python train.py --spec_augment=true --win_length=512 --head_dim=48 --beta2=0.99
Rows from block 3, named by matrix and row number. Rows with one number belong to one neuron. Each number is 500 + 25 x the weight over its row's rms, rounded and kept within 0 to 999. All counts start at 0. Numbers have three digits each. After the name is the row's rms in percent of the matrix's.
# fc1: MLP up (model.blocks.3.mlp.fc1.weight, 768x192), inputs 0-95
# fc2: MLP down (model.blocks.3.mlp.fc2.weight, 192x768, transposed), outputs 0-95
fc1.54 093:530497485529463526510514494479489445524506515493513499518496461461509435508510478478528504528520467478513535499537501464476466473499494496546509508535492464515476497504488464522493496461531433535441489461519519485509511518460533505501448526521482441497505493527518491506539541492450449508
fc1.55 101:485508524505509496463519478496469507522517557535509502519501471485478480482546471482522480523499465484459503520483474500453496499488475495519476503531514535477444518466535460480499479480499463460523470507485502503546452493509535502515513461496502496487560480515488506509516509529471486518
fc1.56 093:479501526532489522500580532503494487454507556542500509531539515496501486493525473552511497548493481497492489473516486527465485511475501469512509468528486478467510499473508540508478495522506459470485488513489513496541465466550513524491455505548506468524528522502496483514484483510481518530
fc1.57 093:534490455552528498516502506461489478485496467483466479494490481484515471487509536503490539499522465523487513462520455513459495497485519471526481504476511471564514513503483520504464498478500466516454489495499487509484549510491496497509493527502519486521482495463449469509518511447492502498
fc1.58 102:469490475519515536482541539507480484499492517479533497536532495499482537480497488484532527514474529469443518527478490498499494459468465508527487539482515543511454498487503532508579479482486480469509497517506503485513509487521546537495457518513452489506509474513468441509516514531438452502
fc1.60 094:448473534506513522465518500483487517488437494553478512519499541485463507506505529525515523504516480511490530482477496525483474498486478502509516541485534531508477541483516497516531464468500508520481502475498505486515467446487479484465503493540481450517505509530510467449540505518483540536
fc1.61 100:526471457508476520534518528488489498473464565480457461505476461517509491502524497517491538523495429492524497497476526501560484462542503471515522524503516461512478496518490510541485514479539499505486486492515482500541502481566487459485491508545511492505554535498493474475503491483468479543
fc1.62 076:507542542503520486525516511428497464465529516491496520511484483476510496477491475531534494505511492527483518515500491494553461519503499520551481521504508479467516494516461533506533519488455446473497467503490500498492544475502488482462481508581447464521501489495494494512537489496500510496
fc1.63 096:545539487548476521544531507522478498485477466472533492572488486503487521495475496479510520507494511482487528561531477477509483470519491489519502514501485475517516487520466510507474508466504427537467504470528454494515499496501503516489491539467540483498471514497505493507521517449491434509
fc1.64 113:475483506561490524469542522488442489485490541530474501536511481463493501467521447536540487553485507459449508517496537492495497488513480498516510486484491517489459477508528494497501480496513467528509506521592514488538509462505518486492476496509483452543537516522516515521523466500465552524
fc1.65 078:519497505487499504526550507495521520508499539519472476479483453444515427457472496486494521534525519469490510535481465466547535541536511442510483466566485442503500453504475482526529491487489447508468500496495469515500504499523517503487453499515519456498507537509481506541491504500484486512
fc1.66 101:492502463526489497525501494471448544501457539517510518516530484532470500537539521525536509514495459487485531507461521484517487483484484512497486515495520496528463478527493489527508488524485488445499505523584501520520503500579501510526479487527493511532533516465530511481514486436449470530
fc1.67 102:512484526504518483485491489477493512489480508499490471518491522464459475505500510529514509500472471525477514475478476525515543474487531546510500521469540514537466506545488503530504466496508483484445483463513476536534510505516488509489508524494534504512521531446457492485533531464523490512
fc1.68 098:493507512495550493490505428492508545532452541543490485517483506503490492492477475477497485517508476503476524486470494469538520564482501478530456460500501458494510500503479513494462492510471451479503532510484488541510512478522520514522512487504530489510498562483467504513489497496490508547
fc1.69 122:492520500519522517475505472493439514516520474498507479534484507465467460468512498546530502506498505483455486483496492485579468535445463523478518485480484500514496498498512490572518461514510487449483498519481511462505489484540487512516527512530500479498499473496500533506527489502528504508
fc1.70 086:490488480521507541534545504482512430482528494471442516510493480441504523482485485539554513514523518489493530510515509514516492519506536505520485520500515518482507508491486556531535512508504467494471502507485530471497501512466494458486450498532477480528504514515518474529547462495478529478
fc1.71 089:541534491538472508494540498501454526514535463457535482571514522493480471483504497480542492514452473467427541496492452469517493469509439522519493517491491533494472483499499486502502470463508494478499459491512504484540474477528515471508482534489485491517521472516512499522573485506495507511
fc1.72 107:487483512519475454457494513510456516505453466505517483503487478453496495472496509515510533531480491532506510499499506459526446485489535544532529516495529509505503531535469476518475491482495477513449509524475510468492470514524538536482529514523421463487486514529509494487524537506533500500
fc1.73 100:515478450536477531512519491492496500508455489528498458477473461498508438507498498519477516535508454476496503456497509471514510529545513491535491497526508451498489495532472486518450492520502486531462530494529464563542486481536485479501460506527481490516535550486515493517508473483508496531
fc1.74 125:500514534481456465507506488507519489525488465477496530483497490550486521497466511456496523473482484514452475504517477521485501521465465488511489496518517499483516530513483549516497520513513497451492473498527425537538517531507498529536506555538503541494508498463491494497494483480523466495
fc1.76 093:510484503494491534495495480533473528533470480495544469511513553515480498496508528490541503487469496464465534494472463472502507494493460518535504524479519519493462552526531497525501444444478489474500463496492481503541515502501486484519486519506497507510496500481534503503546527485471525515
fc1.78 090:493502479543499510474507515505463452477473486498507492543503501516488462507497492525547514539477483458471503512476506457471465494485501492593498504480536459527502531514494500541507481480493430502483453509519511527526473475508495502511463528507468477514476513503505483488527515496483498503
fc1.93 097:512497463491544512489501487417434486489470522527483466510497481475508475497532494534514486547502521474503518489448511486560525499545482537540482528484485499503448487530502457486528471482536488538504486501515515496520494486509504470470491479485472487483518528501503480452514522502445546521
fc1.94 105:490464481537488486527512520481493461476496498472489494545525526518482500493541562558560529498521499489482506512496491515467496457509500495534480541491512529554468531500503534514508493502490501537457475494494474489483467529494502526511509533511509466523503495453523494479537525478460520493
fc1.96 093:490504540523478457500515483506494490515505520518513506524528496507460502478503533484535464517461482497468544499498467499501528519513444483509499497511451500492475547521512506530494505480482452467481481461539508498543461462530530515509466521521474503463505478478487457503554501501512488548
fc1.97 095:524532499501489511537512524475481444473467516529509475525476494521452491472495476488508496500500488455495525511472478466478524469521510502518472517507525518544489513516498499500515497503477526483507476450528473507528498497506491487487483531479542517525486516484507497498521504492498487519
fc1.98 107:457522505532480569522487535507510502519472477510515490492504529538498520497512509476530545519518505469479480490527504528511451503482464487537457513503433499470509504450486527496496508536496500494534481498505476501546532519582482493485519466486426481544505491489534549517481465525472521540
fc1.99 093:489521489551442538508474501511495459504469480465493508482458493516497519519513552484528538511529458494502455500503522513527442484516509517546476543529479481478481507484443511503476463506484491506509480482541476505526496534556534482509520512488445496514553518507515522498478504520469487518
fc1.100 111:519477429482515504507528485514515504541462449499485493503505539465481513523469519523515503497498500497494508446506496497494536501529513485506491547470489544524514528494490528540527510484464535527493510452540526499477509485461493498467499504511504476506454533501522491485506509498523550479
fc1.101 102:503510501484483520498536432507485497478538492498480492522536530459498517540493498504505498523494476475467494492480535511509514474488527501506506476464502499472489481551487492557516449492526491501533472489515496482520518513509496470508488549477481500565530500495493451489524514506467507497
fc1.102 108:504485417514555502525510516467482511551495484504491534500488535469500502522489467527535532504486509477491526462495474513514490514500515512499489536460472522502484504502521506509507475455472517503509533483518563505467553496461509542506417478558446471492494492479487468519533494488489480514
fc1.103 103:495464430506529489549519476494495530525467454521474507539475500506503474524487529518500529513526509496487502467477510496545511534503523539529477502500511496523519488528514518560496500464490487513477522438548554515475557477479490541526476506529514445498489480465503508486513504447490485501
fc1.104 106:498484471480505539529487473498474486498492493498490494499494481521473452512545535537522476504548469491495476483494481507524546526480482514506499493541497472468454528490536507515437504522544527509515504414519495519552533514521469492482490466517489492489555517512495495486486499513505465525
fc1.105 111:485512478550500491500520455506479514465528516559478528505534515424491484538513516532514510511478521531439506470514444489473489499490489528511485490487483507492466528482534497510510480517515505475519475472505511515543488477476453457484501508559462470479521539531479451460528512515476502545
fc1.106 100:520485491515512542493511470485492487524465488525494477514488518510500496494457460527509496493507525453456519476479512474480499495480503477533507496510497475489515481517466509476544497550472453481484465553491512544528502480486552543513448473516483516518453542466498456546511503510506528508
fc1.107 092:482550472494482540486494499457459478511538525479511476553467479479460485464510473460516466534482494414480518507465517487548516484518520521490496517480473477498462492544443470507455502473540480483534518474510558521520539471492510476503456487461474479503530486528458458529506476517479494523
fc1.108 093:521523519507457529524538518483518498481498539536506504503507515540477525487500487485492507515486481472489530518509510500520548516539463444519493493455457531489509510489485496531496491491508502532543490481518494532524557461513480523459483523487469511486497488460535498545509450467510475582
fc1.110 110:511540450500494508482500479501458509475506482482483496516520509520506465521520518523508514529472498456517521575457515477507526464511521452551480455464510509508494514544498450499502457487464472497498455516505476489500475481554547560525491464454476496506494480498539507456485501514489486497
fc1.111 099:499489486503527461495511465495492493491445502497483491498506535527463498461521545544517485499482493508476501508495472499487522468548508488522515541487531502497465556521499517524496472517477463513446477481470461496516446470515485484495476526488523478487514546499489464441541522481469495503
fc1.112 103:497516553501486503467525475507492490475452526523481488472483490525486509515539494506516485525495418512510497470466491498469490458494483489519498494522545500499430498516501490518512484500533487508506479492499446502568450460577481488474523499478504494495573538544489494443493535540488483525
fc1.113 085:510457456494548521543521504504511533491534499491474516507488515467509495513500514552524537524540517510487508487531485522486534511498516511518488512484489520496515512503504499573511523491454507518490526457496534510493557478470482574526480490512454444508511515437494449506535487458519521510
fc1.114 098:514525528520526479504521475523463514509510506515494482536483460507498504493492483557503501475512495497466528470490458488536481490496503470493483494487448465503495486505504508530536482504475479467487485540534480481499514473497543524524458510502519492509494528456426439520525527452491447505
fc1.115 084:459496509510498502467507495441508483490492485536527468508541501508490496499499486483499545500485480522485495473478427485499492517474506539553494508519486513480486520538506496527513453483491479491496508473442474536498530519510468502500489540559471510530523485500497476500549523528488514523
fc1.116 109:522527525522500514569497482502510500481431527497527500514519526552471499500527511535506485511509429487512504528458516498544491492513502487499487489502524475477480457546467502522468494498520495496513476489565453519534513494562487453468495510500513497525567540476501514470487485479479453536
fc1.117 107:484514515487524547465484473519451498500476503521572472532518552538483515509490495493521480510471507481476526497458473475544509470513478526488496489518507495503510447539478482515535506523495463462489477508506482526526479461564533481502480469476467470513463473490494480496500529502504497555
fc1.120 095:546488517521539506508521493474498535484470471495511449534515555505487508486471505542537524505480484508485522496509448519492475495507477495545496534475501514502496564517545509499521491451479498515491480511499493516503507469503501507482500525534501479512472494495511463499530533492507542509
fc1.121 098:468467479535500527477525491495484527484476516512496522543509543476481530518503526485536573534463470508496563517499506512478489498490514513520519505480508544555490498520527505514512475501508475493502516477530472470516492459498476519466528524474483504540508485456530506478519482473470521521
fc1.122 087:489505497541507518504501500500475496508438509516501453510467520504448448511488526505512512501528472509472504487489475537487474476497508518541447482527465485520489499475498464477514500471516488484493503471496511558517508502483498511531510469512485488531507558477472487506514548530485510523
fc1.123 105:495462459541495508464505483528468549495504516501518517525511510474478535493480549467532555518454504496485548497485501523529509458486489535497509522502505549519499482511519499509524501462503470485523508459510500448475497439469474502467490518496456507542487483483478464488527498476480464529
fc1.124 093:505504492496492516485494479503470493496481475524504444539536540532473507491499487529549497518465494507472498534468480491501503505512488559567485518458513497503472528499542508503520454456470459513471475493464487510512496513524499503504509524508498516541490465493522483503524551507472547531
fc1.125 089:523474481570489509524590525520511477490499510492489493550518495479500480495489534507518516536475509448511500508499547501498482451506475539502527503502501485452492497488539539492497465430476457504453523487503531468500490458477473485482449498475464464519510494499493468559511524479463505504
fc1.126 092:469513534485532463482486502472504431464506510534473514518479501513429513513496488509567497561512506503478491516519498492517505500501515520533476501522462521491501475469480511538542526487459490490480490453517492480494486465482520473492524483530493461520496470499500480516507494503506498476
fc1.127 094:475504488470538494511502460501502567521476531538500504472523506470497484494506493512501485518538499516491475489455431474512503522469503499527449490496508482500492481476540494505490477441481455508505522499423516522488509512556514563499475490555506460475501499496500512529497512496506482505
fc1.128 103:547502498505535444504513500519452521480536523504478512516480494454498482510512474458506519492458493490495574445526458500493477502481509495483543509501506489513475484540527495508521505524540471474485466482579514502495506460491466527522482521505528501517484468465445479480511541434491494522
fc1.129 100:500515476526478527519545539471447461493445505466508453496518515495489492456522526477552503513498479483458532493476493481519468486527495530538530526470497504542445514514511500516514476520511510460476515512494475526525477506527530540490492507484464482479502507489493477502537541495443503518
fc1.130 091:466523476516491538464574488505463521506492501494520486538502525477462507473510462521539502522485495472451526492488499484496492503484512519535489490501497489497470475517492507531522452478483456481455459494479470479523488500527522502520483506514489482526501489494514494507508531516477521517
fc1.131 106:508527493523529532496505508513425482507491520497547478513519518529434555484527453497508458514475498462478508508505518473491489500483511511495480511491505522516501543526456496471529528484459450496494505538477514444517527480520551510548541475522493514550483485539469493464518519522512474515
fc1.132 092:501499443512503538482548462515477501515482513497481491502532496488465531503524504506508502518464483465479527510474544465552520532457534507490466473498503496490509534543479495547482510475485487537487516500507539490504520515484497499505504542501471492539533494519519518497539478516502504514
fc1.133 093:524510479550509482468522496507474516486485504526493476523499547509462540471495473529505514516491527475490500517441499507527529441480480483509511467465481546550497486497516500481509462493491496452523487510491495474503474452494511489506520484472498511494476483506496498492534525520518510515
fc1.134 098:497488487531499485487524486485481515539448483501534492519525503516481512463498490489513518496474482491461532502507459518531472488517494505559492547501496512458494529505486492510500496489475476502485542532472503567531495500498519479504464529549430476512499511521477473512513553553483501535
fc1.135 090:495498504532521528514495489496477496458502521492488483510508508441515526499489511497501495501489442501468510472516487511453464455508509480501528509499539458491490557522514499519552515495535459482514465522473418458523497451521497447462487543510484528505520543534467488519522521534477485514
fc1.136 107:531528519517501494544552472483483497545442515503533484543483467495503464502495505526508494500529486477468487528476459475547515505498481458554461498513491481472481498505501476500491493477460479502498489498480508510507513512528532516470483496538523492498503555489463512516520505500486477520
fc1.137 094:489492478555495489518524487487491508472493476502512476528515485493473453465507513547534528516496498493494488491491458524473476485492473478556484499509490468505473514525537474524454489497482415486454513490466488528522497497542494559534471521516480457503497572493486491502520512504491489497
fc1.138 101:490498504516511581461511460498450470477532498505509479531514543482490518498481528523503475494490517493452497507497483509519505451493486552489479485506435510514502470497502490517525498502436497466482451522491502493471513468513524474496482495482503445520488476504460493515505546508529483510
fc1.140 114:505518440494500499514507476496478494490492514546520472502496467548488456550499485558501500541479503512517492469490472479534510479490487486514485442515517475485522456532498475543484492501475469534476512470512496541532509492561493565511471497520508485490500534426492462529491492447531484524
fc1.141 100:490518510497519505500477467478485478520530496522487424522463517474467473523506518500534512526504494499511498490486472516496476485492499463502491513499505495487443521496508462512521450500529477507508494425498519531510490475537483511505541472528512485497511510486478461463491505518475548531
fc1.142 092:530565477484524474474529488539442506514498494519470526513490490527490500473492492505509472527475474453473543536452540446556525487495488477495490517505496511535504513569505504495507461508463482468496494509522496456497504487525558500539500472474467501508475519542527478494551464492505480499
fc1.143 103:530534485521520517539497489495487512509455522485533455539495539534488473517511466501548506523508498455470513545496473506515439504484500504524489489506476473530449468518509491514523477507516465484522481519507507520516498467563558536486485480511464470515499505494450502501489530510438500510
fc2.54 078:501492461511473515500532490517503483514565412487531536530489503494523498481474493506548504512471529495513526492458492460479508503505458533512499534451516513532483521518464541513463480475469490458461485484530505476524496513516508451509435523498518514508490510550502506527544467504514523485
fc2.55 122:520493467496499522516461509555472496547481463491532515510493540532500516508466501517484537497484518471500514496471517493507495485489478494479501532457478485523558506528487494493525517531481496485476490486615544481519549536460489470525455504518484507517463474510534452570482506499493482499
fc2.56 086:538491485540469485476513484526483515470489511518483504530503455450524485474501511507519483510553471508522468493524474521467530525474510439497493493559499503450492526493528515494514447572484509456533508536501497497481477494433488520512513537558528516484488549486493524519499469505514486461
fc2.57 085:543464497488476469485501527512452492426552490506484508480496478526534518484488539479502533473473525502496528511499525498521479501553480482486569494469524504497473525530531530492524550485516522496510484533549549466507530507467448472505468531516493526507489516546501461511512494493478495480
fc2.58 095:492455498510478500506495504496504479514506527472448472510505487463521487494513509498480515459561488498485511481503485532510532529523518497508527493502568470490503509458473492495456504469492522550478519511436482550487493521456493497525536523518548506496510510464507528461483507508496516530
fc2.60 079:454479489489495456459482470519500527549471497549503510455495462502516511505529500476519462511546497520491509502512514445489522534517486484496493515500529513488496507478485492465475500514507499500499551539502472564543468515510507494509542492519497537502486517518501514505499525510507528516
fc2.61 096:508492489472474509478505489502494510492490499491480530462491497529524507547491508434542485463472484475480459493514467462497496512472486519463507517482510532483472485461527525485519472497524576494543526519431489549540561471492499519500510498532515499489472466534494500504478508559509498521
fc2.62 093:490482494490483480487507505516526490492461519498490509470529472518527500472507507472559472515530515542496490529495485518512534497495487491509498495509517523502558544537550518464495462500474575505518505543464521478430478510483517476490527543515517542486446475517500489516459502516521528479
fc2.63 087:489508506470510516467480472494493508527552466498529487497515548516508525497466497503521470484493542477464472498478475510497489507514490513449520503423486520450468501510539452494517561505486513491544464516506553493478515532472511473537473475484507490467484501559490530495508486538491510524
fc2.64 100:478496500503494519534472546495480472508471476473474497500464491487481495476529498500547481501519482471567467479500533511501475487518515520470523481492481507555519521502479510518541496485491498460480547510535507509514504496499518477521543477471485433514469453515515516477508492481542529478
fc2.65 082:482547498526498478465507522478463477453460512484555497508486463473530485507498486448450468524507455501525552455494502476493483509522539490497468525537516487489525497545468489495465531568499489503484525490509502499514496498478551482477504511475483487509504527498467507489486475512511511487
fc2.66 105:512514523558470489478508503480497509458488527473475466543493493490529518492498507437566508484524523512470467514520456513503455509524491486493522474490534460465476526503540515467476514508520518488530521548437512533503486492504502466477523542480503484500467503541475503487486501553502492526
fc2.67 087:470507505489484550510467504488526490534568442501526549493501485520534491533497499463539499482513532492500461485477538503496493518500460577496490491478519529474505479473479469501500498513495533501496480469472492497512547531514505471522495479489481505523504458526529501514471490527490479502
fc2.68 091:485513497494467512451544463529501504523508458537542527524534543527501511513483473504546484496501526515479497512489489518505464479469470539523470532459512531502453490487518490470477453445502537503508444505464547482482446532491518536523478522485501549495495503519497509493514498526505575497
fc2.69 128:530465505506474472513460548537528452484502517490471507478454467494501527496495543500495534501498518510493449473510519491495448485486476520487568479496513490486483472497539547495512484474524475494494508511474457482528533502530468508501488497517481505498504529484507469500484481503513503472
fc2.70 086:459507453503543479515487492539519489529487516545478505493517514530484546487489492519558496522478490495527514517513532478529500514503497483491514511479491499481524519526515562493483459465472500469463469517481527463479484493513507445522477510483523517521471491528486504509506508503475486493
fc2.71 084:506497493482499495486479488510547505500475488535472487460478485523506538481471500494546490498534510536530420525544519481490499537508497468504506489496494463493519514454546508488512461474483497498524499548466454514509479486491496496489530497534526531497447475504499525504428500494554471480
fc2.72 108:480497472452542491547464491486493494500530493458483522493518510502489510490518508505505445496498475477473501460468525522477531516511512496449518480487528453517460490511513504512518521519588483527468492484484495522501543479425507481550504482515571496511467479493471453487508501443504485475
fc2.73 113:503466510477480513489492477511481546477501532497489508492547544526478514524519509495493518449490491503493497498469509501523518459452468543457505522485517548512472476487564489448511500437503553481558492490438524476516510502514528505501515498489508502514482465509529525474508518521486582532
fc2.74 142:517481483516541502496495514489495504515468509494528472484503518493493481485533483535491469525498505495555523477494503458503477495547520508479503503465471475529498495503483462502485513496506507538484557514495538518461489468465497440455510474468483484499499516519501556513495546495496502511
fc2.76 101:469498497486504492506449516484504465443497543526468499510486486505524510516513477524497493548556479524522446497503526531495495523479536499507477524518519472516513511472493511546512525521495471479498525528514548500477490488511495494526525475555508437504504522513495481478471456496509453483
fc2.78 072:465480526547471494507496510535466489472489498507522481548534471516507520478523509440530502486455483465473548500485502527505481464488457472494499518497501510487467484563507504513543496541503492474496489514578480497524503508520477504499462529494485515490507478515521481549518497522452462542
fc2.93 093:481447467493532498521490515514560538552483487527485515472503530518522490503502494473493495477498538529517478453531533521473484473507487522498543485489514523542502502445534509492485525501487532513457516500489537531511518492520485492548499464504482501545461457497519499465488509477529516494
fc2.94 111:488480451488526499484502484506459516485446476565466511418507486538481476504522506492533494495485483508504576475491501484557511527513490464482488483517495459516478510534539513485459513550504509480520532487527501502536491515490497500528494514492523539506467507494504477498497517461524515545
fc2.96 093:482493508502490556519494527482525516489515501479493498469471497494506498529517476482489533496546518486493470484479552514464465495472520578513487497521557475497510446462445489468513501465510506509484494501492494512474540548513464480483508506498487496573537470525518527518441534562433484461
fc2.97 085:484519531503476491499500504486478499520525460477561481510523453520521477513517531481548467517511511508474512481495489489480494500495454527495482515523527486495448497521486477507523526532530490497452479501479481493513518509522530530530508497496497465507505492539491464517520498529496509491
fc2.98 114:532497493470542457495510495481513534482508509500485514475503475495480472500505490523509487506471458500491500460462474466505548510484527527450520503512564470530490488545478502526502518491521505502463537487457507507482485487441512499508511522485559477501503488498466416492539533490540478466
fc2.99 086:528499469476529496530529503461498532459512504503524529483518488513495478478495499520524477509475513459486520501471494449482596519502508526471509506461539503539464465514472511547515512488513508533468508520436478473493533453462539525496495515484531469534500499514510452496534527486489483478
fc2.100 124:498505457451530505482494509481475498500540510542501532464490517472471523500518491481529521491493508486491479475538527457490509550503518554491505460506509516502481455490498525477516513514472479471521531552516502513497514479518512551534483469499504490530531449480542513488536519490482493497
fc2.101 103:478465457482527498481476507483534484561476484503516494467529515537563482514485524480490516517490454515528507461517485476483490549480522521523446501541494498506526504486477523497489530512496516519446544505469530507493532525481486503514487497502486510550551475490520511513511516493516517479
fc2.102 102:487490532485483494479482529493522448501507458504530509485527460522556488475517510494516476495490484490540504493483540512473509502494491527498494501509529505520458453521453511492492503522512528479525447492537510430469501535487536491518505494490533521517560484511501481497507488511468474466
fc2.103 098:492515515490520521503444505476531492506467487489508500485522514517519497484473518468470475502533484477513489525506524501508510529515493503484477501514511470505528455499496520491479551512490502471520499545519481480409521541492524520483476505517543492496466494527478507507523504532481502492
fc2.104 114:468504477508522510432530476512460494450531497516470532498491487492463518545499497497553521520457510495474528491538497489468514495499529551472537470504494540460478509524518494492500515559499494485472527487485533502535493491511483476509500501453477500501524504532541445496516478532513474489
fc2.105 085:519468500518463543528504498473502485486495429456504467553492482490508490506496500482466528470524495499547490504530532507498506496512510557500516483479528530525532488510449491523471516515492507550465523499550478509503498513498439491486540519463504492479515490512533540476461473521549452473
fc2.106 096:470543519545509501467488476490505519488488479507518516566510485533490499520498482436516491530508452497503484493535479507490511501513456524508493507517476522456480500496511479492504496529503531490543525458523507492515470476493504481472535479474509485490526456546496534487484477566516460510
fc2.107 085:466540517486503479509509507498530503483492528465494477468479499529533471510514443502546519560497484494555476493530519482522468497499521455482498480521477521472512457492485495522543526566480492484467529512498486471541495519538491534484513457506450516520511499450537491497456493453494483480
fc2.108 087:518534469483510510500474495507512516511525468422503471475471514448512500512531515498474507479542473514481452520489506489521501490460513538502516487508531461555508499536478470483501508436515515509465480509468477504475511551463545459495539514473527507507480491523470531514475533483509520477
fc2.110 096:503518520512529486533519493457549525492480481497507471539426498483506509487472483515526480526507506475509465517526473461502509466502497482498503488504477523504483476487527489525534561524488466486488484444527513448516502467540468489471491468440503471510477489520489547521465480471520479476
fc2.111 075:502495473492491514488513467505478495509503437517526491470488480535515450533519540483526514498536500479515507492471508503531503501465471508509479517517539516466472523516498470474508447526507529508496500474499492469533553512467512449492511509531488530520509535559493481520477479541473491505
fc2.112 117:481515516514524528476499547521524495548481496499541519508519534496533490498486478467499508483524533503523507521519535502513459507504469525481505531467481479484524462501474511452447525536458513463527494513563553482446513551462548483483472495484459509461459492513529493530527505553464474501
fc2.113 091:473512485500488485521483531506479486491445535547474505480519504530478494460525520480545505513538468512508523518509558522545499507521519470519487489501489474532529526503526530477496505503482508454475473507558523458488467513503543492496496502501519540507465473495499490506491529477457453493
fc2.114 071:470487485517521520525485501483520500548502446475502549559485540500547459549471481477479508529511525478554477475512537524505506488549464523494494502475465508471532493497503493470511483531514500484500490472529566532520522484520471504459481448464460499493469463528513487519494473539511541482
fc2.115 073:512490516507470492521531493507486505534455525500508459474502490516530453480512518491484499456515491496478495507527468586478510490474494468494481532514495526473462536476531522500501541535494525478529475506512531495501489519505488510496487539542520495457519518532471523505499519515495514504
fc2.116 103:483500509513485481480511494461481481431512532469431512531495489500491536535512502464555512501522473514490500499528488480486494531503526500487547468521528503501472498505523537504515509513522495505468561514456473555498504482507482524519558501490523477502499480487505498454471498522505479502
fc2.117 102:538511496480493518506484486491495486504547503444487509517494490479536442557490486469495529489476499491521504507554484553505466475543460499478474529506442520480522485492465523515484535533502499479510519467469517532471514501490508489463510463521469460469490487501505490493519502498483498482
fc2.120 095:508508491500510491562486526520445479454503529497484507460471458481508477512527487514507497509495479453506517483493545491496525457525528512447525514510507477540474469541474509511533533536494446462535513529539531468519503511500502473524511476512497501531509501500507464518498468470478434489
fc2.121 082:467541509497531491501502529528490472514480490465566485543515483499501517456497481500485460493526512484489446513491535493485494491486485500486467527498474491475493469463449545464499499519487490464488508542527439509469495514517554460510503493515475522499506480521489508514524529561495474498
fc2.122 081:528472524458473519526505499528471477503531518477502524469488482492514495508541523481464514486519526496540498493497556509480481513497440542486560531461528535487492522452510525513508521498490480475503529489506521530504498493510518503506464470525494491465506486517511459498475491523482526511
fc2.123 102:485507533520501515491487515475547478514524478467518454499511491555490483495541487531532477492488483485524472532496518517526508505531475472491461473504472456477466505507464503493434505481502522525465505495494464509463493543503536499500525485487479488447543497532521562483505502545497487491
fc2.124 099:495525514487473505511487496478463497480544521461518548489478426487547455529504478464433498499464479476565518464501508469499489498513518508461501490535498521509502475538432473497507543549502505529475521521525519485511519504512496484469494482501469486496548508518527493519477459527492423494
fc2.125 085:511471472510499482502536469533480548500525489533498540498559530496511503509483530574486520469475491487529471508489523515507483474491491484476513490470512498481513503507519524519482500528489521485489505536490521490508451514478491492526512501467534491453483529534482528466501502485487514524
fc2.126 111:513493473494475474495530476567513558520480509520485511474520487517469525481499488477564489480510491529478525518506494509513509491508481483495536506480503517475536527507549483476495406445500541504516511505465493489513479517501501503488505560498505581491478491517481518509491527492493542508
fc2.127 092:477529517519496515471528525495491499480455495505561470508510512512493521451474509486501446453465519498489564478490508513496498487485478489503485514473471554447475488550476481513501547566486513491469473521493504458472498516492511519516464518441504516489533531503465510482523510517488506491
fc2.128 090:503482490477477556506462471524524502557543481464490507514478484519498496526493483482539500458514517470518483505497524520511505468495466550499542518466499522502469509490450475482473452447509530503524494506527553486453566538484523468486531489499493521479509470513514508484501504522486459488
fc2.129 079:491469515562464521469489536502464522464496503529518460571544486514510487471543521495536497509515519497507513502481478541449485452473501502516506509472518564545473509518487445472545492478505502458485482515537525521492496476498500515534560483492463491491511456492485503475500494540482507538
fc2.130 064:476512506518465509513504494515455464498564488537517539490523482510493469521546505471491473518508539470501535500472497456474539504524461530498486524481495562513448512514490494509499492481488529458489485482547527512531482494514529496511472451517481473487529491509513481532533511523461478511
fc2.131 106:516466453502487536546473540478503485506539524509448517496518496507499522498517479518486525497503482470486523470520473476433544522474557505516510489512499466513509488488485500507494513479496547522483483497491491530486506540454455512481495509524532443518530520471532546502492486482522512488
fc2.132 095:539486494468488519499486518528487469487517523534468539456474512590485532521479476467457535500508488485475507492519476481470481517516508464512544511501482473525510456470471494489519521445481530512528468523507473542527513496470489518508481533515534511513518519486516497514445483504502508527
fc2.133 095:514485463500514468572500507533535501512464516481488538484467491496484512499496526502452479499515499506512497501485524451476519461497503528499524541490532517524502520476539580522470517484503481472477516495469500488523499484496502508476462524500547495509460510468494487523545518440510485464
fc2.134 072:506509468522487480521496474538473486440461480502549467473532487536514531452498511536515480513526476489474468494491499489484510469497465500457495555495488510489484531510568519511539447522528502497495497539507501496490524493484508476519534519534525524522493520525473445525503507522509467525
fc2.135 086:502522506495469505487494511455544517514520459493510532485500518494526489531470493489524477494519515504545484518509498534482488514519510479469483517506492487502517474487501494504465520544504504494521488523537523514471461480465509469512481485524498447462442526505493514491496458504528485454
fc2.136 109:470494517482467515453525508500490466485540513495526511472474471511480500541502491455489480545489531495526495459472501498473480530489487528502487490520539524475514495505475474493493504469506523516457516477472536533534519494486494496524492485488490495527551476535508468492461504571516523493
fc2.137 075:538486473512525507556496497557492528507523486507494482493480496528516485475499499488487529491510519505490509492489531474525481489525465497496509503456535464510524462482516531447537462501500477467493480512571481504501541509514442470480518487511532555539453465493503513556500515477487510540
fc2.138 102:517504494490474504485504492529507515510498500465512523471467486532561483594516523484492507528489492531523493529541495515484446516529477493502507508500500470480491513511503495504438540518510477511515489508493470548506469492532533512476507488514471461484485511488510533505493498482516523496
fc2.140 111:515483480484494538543458522497487483521501523458475504544524513544499465481492524516546497518535479505502494510490548502523514459514472513526505494504515529543464442529484488526501508412514478504478460484465520452448521509537516541487498479482509515549490477480471541476491506457513521498
fc2.141 089:470484517462502538496448501539530492504551469485534521475508490510511484531495488428538496483511521510506457493550505496439501523469508555485501481532506508521516499471493504471457542483504514497490521529437519576500505494460488503541499495491485496525498439516513499510503510512514490475
fc2.142 073:543523506536474536536506494488485473474489521518493466559478494491500527488488502487505520499538526471505441505496462426470495492491522498526496509517458491495512493466528536536491528458486474468502529493456505489529496487540474522460479497512524447477478523491491520490482465483499443519
fc2.143 095:496469526536490514525512521505533522502532499430464480539491498472529519504514514446500495488513519511494488472543520517454475469485505554491525512504510540505487508473474521467541504513509503482466531496484516520478548498478495501501530507472430509551490414480518495485502492494502523455